Weights of a small contrastive audio-text model.
Model: 5.48M parameters, log mel input, encoder arch resnet, encoder depths [4, 4, 4], text encoder width 192, text encoder layers 7.
Data: 39062 training examples, 42.6 epochs.
Rows from block 5 of the audio encoder of a small contrastive audio-text model, named by matrix and row number. Rows with one number belong to one channel. Each number is 50 + 10 x the weight over its row's rms, rounded and kept within 0 to 99. All counts start at 0.
After each channel's rows are labels from the 100 clips, of 14848, where the channel reaches its highest value: "responds to" is what is common among them. Only what is clearly more common there than usual is listed. The data: synthesised imitations of 52 everyday sounds, one a clip.
# convs0: first 3x3 conv (encoder.blocks.5.convs.0.weight, 96x96x3x3, each kernel summed), inputs 0-95
# convs1: second 3x3 conv (encoder.blocks.5.convs.1.weight, 96x96x3x3, transposed, each kernel summed), outputs 0-95

convs0.60:63 50 35 52 37 38 76 59 39 60 65 49 58 52 64 45 43 68 51 52 68 52 64 62 54 56 68 60 44 49 47 49 23 42 48 41 47 47 55 51 38 53 40 51 56 65 38 42 36 49 52 49 38 49 37 41 50 54 36 73 65 50 48 49 52 51 44 53 65 54 57 36 36 48 47 58 50 42 31 35 45 35 52 36 34 46 47 55 50 54 41 55 41 47 59 43
convs1.60:41 77 33 43 49 48 66 45 53 54 55 43 55 45 51 54 58 52 52 51 43 39 47 54 34 54 38 43 36 29 48 40 50 66 80 55 45 65 57 38 38 42 53 77 68 49 51 47 50 32 52 62 37 51 51 44 44 50 53 39 55 51 59 56 51 45 52 59 43 77 49 43 47 52 51 37 56 46 40 45 60 64 65 62 40 53 38 59 45 43 64 51 50 58 46 54
responds to: household; doorbell

convs0.6:59 48 68 49 43 46 59 37 43 50 45 45 55 50 42 61 49 56 52 47 36 35 62 47 50 41 45 34 38 56 41 62 33 40 54 57 49 60 26 49 48 48 56 56 58 58 41 59 62 45 33 70 47 36 53 45 51 62 55 51 56 54 66 42 61 56 50 60 71 55 49 63 70 40 41 50 64 53 48 34 43 55 51 56 28 60 66 44 57 34 57 61 28 49 47 61
convs1.6:59 57 39 29 66 42 49 51 57 51 61 57 50 33 43 55 51 47 44 66 64 53 47 49 24 50 62 60 51 56 50 62 54 62 52 72 69 40 64 59 54 47 56 52 42 44 57 37 53 61 59 47 36 54 53 46 55 31 50 54 34 33 46 53 49 45 50 52 49 47 41 41 48 57 68 33 56 52 50 41 38 45 27 44 47 54 43 52 38 74 42 57 68 65 52 57
responds to: household; spray hiss

convs0.27:55 39 56 42 32 42 43 48 58 54 58 39 43 57 64 39 55 58 69 50 52 61 51 47 43 50 61 46 52 42 41 65 63 52 60 47 28 42 37 52 54 56 42 50 40 35 28 57 59 52 47 54 55 38 55 59 42 34 37 60 61 55 42 62 48 27 55 49 48 54 55 42 55 30 65 55 39 33 31 30 45 50 34 56 58 48 26 38 39 44 47 45 55 48 48 50
convs1.27:35 61 48 43 42 50 41 63 81 48 55 54 48 55 56 50 55 44 48 46 54 40 54 51 55 67 51 53 58 65 55 55 45 47 47 61 67 56 68 47 50 36 46 63 35 64 79 54 49 46 53 60 56 53 50 36 57 55 29 44 62 53 65 58 40 58 53 47 51 58 43 54 51 62 39 50 59 57 64 70 56 34 62 50 47 55 63 64 54 63 53 73 62 52 60 52
responds to: household; door slam

convs0.94:55 31 42 50 46 61 46 51 55 52 48 33 66 40 61 61 52 57 43 37 37 48 44 35 32 35 31 53 31 49 55 46 59 42 54 63 43 40 47 73 46 74 35 67 59 57 54 54 46 54 50 36 65 54 34 64 55 62 45 51 49 42 56 52 51 51 55 57 48 50 53 41 46 40 60 54 47 41 51 49 39 42 54 53 47 38 46 44 46 38 37 56 39 21 43 64
convs1.94:43 58 50 61 27 48 66 45 46 51 58 56 51 56 53 36 57 62 39 42 38 54 62 46 46 56 59 51 19 43 57 60 70 45 52 42 47 44 56 52 53 61 54 40 47 50 57 36 44 63 49 62 56 30 48 53 56 62 36 75 55 33 53 38 44 57 48 46 43 38 49 43 42 49 49 43 61 56 61 55 58 50 45 55 52 74 55 61 54 51 50 51 69 76 44 63
responds to: signals; barking; beeping

convs0.90:74 55 56 27 54 41 44 52 51 62 45 49 49 46 44 46 59 38 27 35 60 51 38 52 58 46 64 39 53 46 40 50 43 48 63 57 50 54 76 58 41 52 20 48 49 58 44 39 44 48 50 35 50 55 41 46 36 66 47 35 48 42 60 56 51 52 63 39 57 46 45 41 53 51 53 49 48 41 58 44 39 47 43 56 56 36 55 56 65 36 31 59 58 56 45 76
convs1.90:61 51 57 73 53 26 42 44 45 38 52 58 43 49 46 56 51 72 57 47 41 45 66 47 73 61 53 50 36 54 64 48 50 47 49 58 35 47 45 37 55 40 56 52 63 49 56 51 38 62 62 60 70 41 46 54 65 69 49 61 56 54 57 69 54 54 51 54 49 44 60 58 29 47 57 58 56 60 64 47 40 62 47 52 48 56 58 29 51 56 50 24 41 53 41 42
responds to: signals

convs0.77:70 63 60 28 53 50 56 54 51 41 54 42 43 59 56 59 42 38 42 34 49 49 46 47 45 43 35 56 50 41 53 35 39 58 38 59 22 59 36 35 57 54 55 56 62 56 44 49 66 50 64 59 47 53 55 61 37 50 29 54 49 45 35 63 51 50 44 49 54 54 51 38 24 56 55 41 63 42 46 34 50 52 45 38 51 68 37 28 48 58 49 57 48 40 54 45
convs1.77:40 45 37 54 66 51 60 44 62 56 52 60 45 45 44 46 52 33 52 77 50 55 30 48 48 44 62 35 43 61 48 44 43 55 49 47 53 51 31 62 33 65 35 59 52 62 57 34 56 47 47 48 47 60 51 64 44 56 54 32 57 59 59 50 47 76 50 50 35 59 50 40 51 62 40 57 28 56 56 65 39 53 46 48 54 45 57 48 59 62 60 76 48 49 41 62
responds to: signals; beeping

convs0.63:69 55 49 44 55 64 52 43 28 56 40 48 48 51 43 39 57 45 42 37 43 45 50 41 48 53 41 47 49 39 56 47 50 43 33 39 46 48 49 58 50 42 60 44 47 54 54 45 49 47 41 70 72 49 46 48 48 35 62 52 47 61 44 45 37 36 58 84 50 48 48 42 53 72 54 48 41 69 50 54 68 52 49 41 52 61 32 75 62 65 50 58 53 70 56 49
convs1.63:51 39 37 59 56 59 41 54 51 42 42 52 56 51 60 60 49 65 41 40 45 48 43 31 52 35 48 72 49 42 49 54 46 41 53 52 42 58 49 39 56 47 42 47 48 52 45 47 35 68 44 36 37 62 55 57 37 52 46 33 50 29 49 49 60 57 34 32 44 40 49 49 40 21 47 56 58 43 67 42 38 46 49 58 45 32 62 34 36 33 43 48 56 29 48 48
responds to: animals; bird chirping